config.yaml
encoder_arch: "vit"
encoder_norm_position: "pre"
encoder_width: 160
eps: 1e-08
batch_size: 64
Rows from block 9 of the image encoder of a small image-text matching model, named by matrix and row number. Rows with one number belong to one neuron. Each number is 50 + 12 x the weight over its row's rms, rounded and kept within 0 to 99. All counts start at 0. After the name is the row's rms in percent of the matrix's.
After each neuron's rows are labels from the 100 images, of 14976, where the neuron reaches its highest value: "lies over" is the class under the peak. Only what is clearly more common there than usual is listed. The data: close-ups of made-up surfaces with and without defects.
# fc1: MLP up (encoder.blocks.9.mlp.fc1.weight, 640x160), inputs 0-79
# fc2: MLP down (encoder.blocks.9.mlp.fc2.weight, 160x640, transposed), outputs 0-79

fc1.235 094:34 58 38 80 65 51 38 38 53 61 62 27 44 45 45 52 57 52 53 44 34 61 55 68 41 40 66 52 62 61 62 44 53 40 32 43 45 52 40 47 56 59 42 34 35 44 55 42 43 51 51 59 54 64 68 43 28 50 23 47 80 40 55 79 46 41 49 33 24 69 51 51 50 48 35 47 51 59 63 45
fc2.235 097:61 24 56 27 33 45 56 55 49 38 52 51 48 50 79 49 46 65 45 57 49 50 55 31 62 65 45 53 49 41 53 53 47 47 62 45 46 50 54 50 50 47 60 49 78 50 47 51 50 58 46 40 38 32 35 50 45 69 53 45 23 60 25 35 55 53 51 58 82 28 48 48 52 59 68 53 54 61 48 56
lies over: bright spot

fc1.576 092:14 55 68 61 20 44 52 46 41 51 42 50 70 51 43 47 46 55 49 56 62 61 33 58 53 60 38 46 48 43 48 69 62 58 62 49 67 44 51 62 56 44 52 47 58 60 48 53 54 45 50 45 33 52 46 53 68 61 65 51 34 47 45 43 27 48 39 47 57 50 60 39 58 50 53 66 47 65 71 17
fc2.576 105:83 43 43 42 71 51 64 53 43 61 53 50 39 59 49 56 54 44 42 46 56 53 47 46 28 24 61 48 49 48 52 50 56 45 25 65 44 53 47 41 47 46 37 48 38 49 51 51 46 47 48 46 72 44 44 50 32 57 51 54 63 54 67 52 72 46 54 72 44 44 50 53 50 55 52 46 49 36 26 79
lies over: hole

fc1.303 105:53 39 37 35 43 68 41 37 29 65 44 55 51 34 49 40 66 27 39 54 56 37 43 49 39 55 39 50 49 61 40 45 39 65 39 40 51 31 42 62 70 59 49 67 73 39 37 52 35 61 49 45 59 43 37 57 57 71 59 47 53 36 61 48 62 47 64 49 36 46 54 47 50 41 68 37 50 70 56 50
fc2.303 104:35 56 58 60 58 20 68 60 79 44 44 48 38 49 48 54 52 50 62 44 54 52 44 48 46 45 65 40 60 27 54 50 48 51 61 48 35 52 45 42 58 51 55 49 31 47 48 52 53 39 54 51 45 45 68 48 54 36 49 52 47 51 48 63 29 50 48 53 61 59 52 48 51 71 20 55 47 30 39 68
lies over: bright spot

fc1.563 084:62 75 51 47 55 39 53 54 46 60 54 51 33 42 52 55 28 38 53 58 36 52 51 51 41 47 83 41 59 68 50 59 51 60 35 42 39 49 60 22 56 43 45 44 53 62 62 66 55 55 47 49 59 71 54 48 44 47 48 50 41 45 60 50 68 47 49 84 34 44 43 46 40 36 61 21 50 35 49 68
fc2.563 097:46 43 27 59 50 63 53 39 64 48 51 50 82 46 25 50 54 42 54 46 65 49 54 46 81 70 36 54 41 39 50 57 50 51 86 41 58 48 50 69 52 48 76 50 46 53 45 49 45 56 52 67 41 38 49 49 52 45 51 48 43 33 46 62 48 53 50 25 61 73 47 47 59 48 36 50 52 51 50 19
lies over: bright spot

fc1.417 096:63 77 52 54 48 46 45 43 62 73 59 33 34 41 49 51 40 61 44 43 43 49 50 65 54 21 61 50 50 50 57 52 50 38 56 39 47 52 36 30 55 51 28 59 43 60 45 35 38 52 64 39 64 61 42 58 57 30 51 57 60 40 54 60 49 54 48 62 70 49 42 57 36 65 36 37 30 37 36 71
fc2.417 104:26 21 41 59 29 70 61 51 40 26 47 50 68 49 60 45 53 55 43 63 51 51 55 42 48 90 45 48 40 58 49 50 51 52 67 65 40 46 52 56 46 52 69 48 69 46 50 53 45 55 47 65 22 46 55 52 45 75 53 45 45 74 47 50 37 53 51 40 41 51 48 48 66 33 41 44 50 58 60 33
lies over: bright spot

fc1.529 098:24 44 57 57 52 38 67 54 49 32 53 36 35 28 53 41 52 36 59 47 42 71 44 46 45 26 68 29 70 50 58 56 58 55 55 51 53 45 38 26 51 45 37 50 59 61 37 45 54 46 74 31 63 39 59 31 66 62 53 33 76 56 68 49 45 58 42 52 59 60 55 35 52 44 54 43 47 46 57 56
fc2.529 097:61 53 56 45 26 69 28 40 48 45 53 51 83 52 49 50 48 55 51 46 57 52 53 48 49 86 40 51 29 34 48 53 51 48 62 28 47 52 51 57 45 42 63 49 69 54 49 52 46 69 49 61 52 55 58 51 25 40 49 45 05 40 22 53 55 54 51 43 56 50 49 53 50 52 44 48 52 38 41 43
lies over: bright spot

fc1.281 099:35 65 52 54 48 52 53 45 66 39 60 38 53 39 48 61 46 54 70 58 42 49 50 72 43 29 70 46 56 63 61 44 66 54 57 39 49 45 46 19 58 54 43 50 55 43 52 41 66 58 35 77 61 49 68 63 51 35 43 61 53 49 34 50 43 53 41 49 49 64 62 53 57 40 41 38 40 47 54 56
fc2.281 109:90 33 53 37 59 56 50 48 40 63 53 52 55 53 46 53 49 51 35 39 79 49 53 53 53 62 39 48 51 42 50 47 49 38 42 62 55 49 52 68 51 43 54 51 48 48 51 48 45 42 48 27 52 50 28 52 58 76 50 47 66 62 61 51 73 51 51 64 67 37 50 48 58 43 75 51 54 62 61 41
lies over: bright spot

fc1.7 084:33 60 56 52 53 58 32 42 35 45 81 52 27 22 60 47 54 47 54 54 23 49 52 65 38 59 78 34 56 61 53 82 23 42 53 49 44 66 58 59 49 62 45 48 30 39 52 45 47 51 72 69 40 47 63 48 51 45 25 58 62 55 44 68 55 44 38 74 28 72 37 33 52 37 42 57 45 51 52 55
fc2.7 084:72 49 55 31 41 46 53 52 40 67 52 53 72 54 44 54 48 55 53 54 73 51 55 53 56 54 42 52 45 37 48 49 52 40 39 52 48 50 54 40 56 28 47 51 77 50 52 52 45 41 50 30 50 43 29 53 38 73 51 51 42 67 45 26 45 55 50 43 83 31 53 51 47 69 50 55 57 55 52 43
lies over: bright spot

fc1.210 091:39 56 52 46 50 30 56 39 50 48 54 44 37 66 56 54 43 57 53 62 36 47 56 54 28 35 79 63 62 39 56 38 59 33 60 43 46 55 52 10 59 38 49 60 46 61 35 56 70 41 48 41 48 57 56 53 71 48 53 30 64 42 49 67 36 60 33 42 48 69 50 46 46 37 52 38 40 46 37 54
fc2.210 096:80 33 37 48 58 72 36 46 36 53 50 52 58 49 35 51 45 47 53 30 77 52 53 52 71 48 32 51 51 51 48 50 48 51 43 46 55 55 50 72 48 47 51 50 39 52 56 48 48 49 50 60 74 41 43 52 38 59 46 48 58 67 63 62 75 49 52 67 51 27 47 49 62 38 69 50 56 61 71 46
lies over: bright spot

fc1.542 090:37 51 49 62 43 21 47 41 59 55 55 37 33 39 49 37 45 42 29 64 45 45 43 46 50 47 72 56 64 42 52 52 41 29 59 33 53 64 34 21 50 40 54 43 65 31 49 52 59 46 59 57 64 62 41 53 59 51 61 25 52 52 52 28 67 81 42 58 77 48 46 50 38 33 55 44 50 37 46 69
fc2.542 093:57 49 48 46 62 73 60 44 51 34 43 51 69 46 25 47 50 43 56 37 78 49 53 44 69 73 28 51 42 62 48 53 47 54 68 59 54 50 48 75 50 54 71 50 25 50 47 50 48 53 51 61 39 46 62 51 61 37 52 46 46 42 51 67 46 53 49 38 29 57 47 49 66 46 58 52 47 53 49 24
lies over: bright spot

fc1.603 118:54 54 45 57 47 71 60 44 61 69 40 46 54 60 29 58 47 46 57 39 30 47 58 47 55 44 80 50 56 44 45 37 61 44 57 64 29 40 48 38 53 48 60 51 33 57 62 41 51 61 51 56 38 46 32 66 21 47 61 45 75 39 69 72 31 65 49 55 63 49 59 62 39 18 48 44 46 58 67 50
fc2.603 110:53 47 55 40 47 26 33 42 51 34 50 47 40 51 71 50 48 60 47 55 56 52 51 53 49 51 31 57 49 51 51 47 52 41 28 26 46 51 52 49 46 70 38 48 71 54 47 52 47 54 49 38 64 62 69 48 69 65 52 50 25 55 18 35 74 50 52 64 64 40 48 54 51 80 46 51 43 56 48 61
lies over: hole

fc1.103 085:24 65 50 59 60 25 44 47 41 58 50 56 29 45 62 35 39 44 58 33 40 59 47 62 49 55 67 38 44 60 49 44 48 44 59 50 40 65 33 20 46 47 43 58 35 40 36 52 45 39 58 26 46 44 72 42 49 60 30 60 72 50 48 55 74 44 43 53 24 55 44 37 49 44 46 35 41 68 58 61
fc2.103 085:70 17 65 47 40 70 49 53 30 52 51 52 64 50 69 53 41 49 57 64 42 52 54 31 49 58 44 56 64 29 52 52 48 44 61 41 61 51 53 61 50 49 50 49 78 48 52 53 45 56 47 53 39 45 17 51 34 48 50 51 18 58 42 49 26 52 51 61 85 38 53 48 43 64 63 52 55 60 58 46
lies over: bright spot

fc1.261 199:44 51 32 54 45 60 50 53 45 43 44 53 47 51 28 45 53 53 65 42 27 49 39 34 69 29 70 51 74 52 47 54 42 53 47 70 58 45 49 40 48 50 35 50 56 47 51 49 54 54 51 63 51 73 41 52 36 33 43 54 76 34 57 49 30 51 46 50 65 59 42 53 27 20 66 43 52 47 70 58
fc2.261 164:45 51 66 46 55 39 51 41 59 57 50 49 69 49 75 49 49 48 40 63 72 50 53 62 32 74 32 53 18 42 53 54 49 45 58 25 38 50 52 53 48 50 73 50 55 51 46 50 45 59 51 36 53 26 71 48 56 67 54 45 19 60 37 52 68 51 52 49 47 43 50 49 81 72 27 48 44 52 27 46
lies over: hole

fc1.468 097:49 45 45 34 55 44 50 34 53 38 62 34 30 44 46 53 47 39 35 42 23 45 50 38 52 40 56 54 57 90 47 43 39 29 51 49 50 47 41 47 42 46 45 52 37 40 64 44 41 62 45 63 65 62 61 57 47 34 34 38 65 56 58 74 75 38 72 45 35 62 57 55 28 39 53 49 51 48 35 48
fc2.468 088:29 46 60 57 33 57 40 54 59 53 48 49 59 42 36 48 44 59 84 50 77 55 52 55 44 72 42 57 50 24 50 47 45 49 59 40 29 52 47 49 50 48 59 48 58 50 48 52 54 51 54 42 39 30 41 48 47 62 51 48 44 66 37 38 36 56 49 35 77 29 46 46 66 57 52 52 54 55 57 41
lies over: bright spot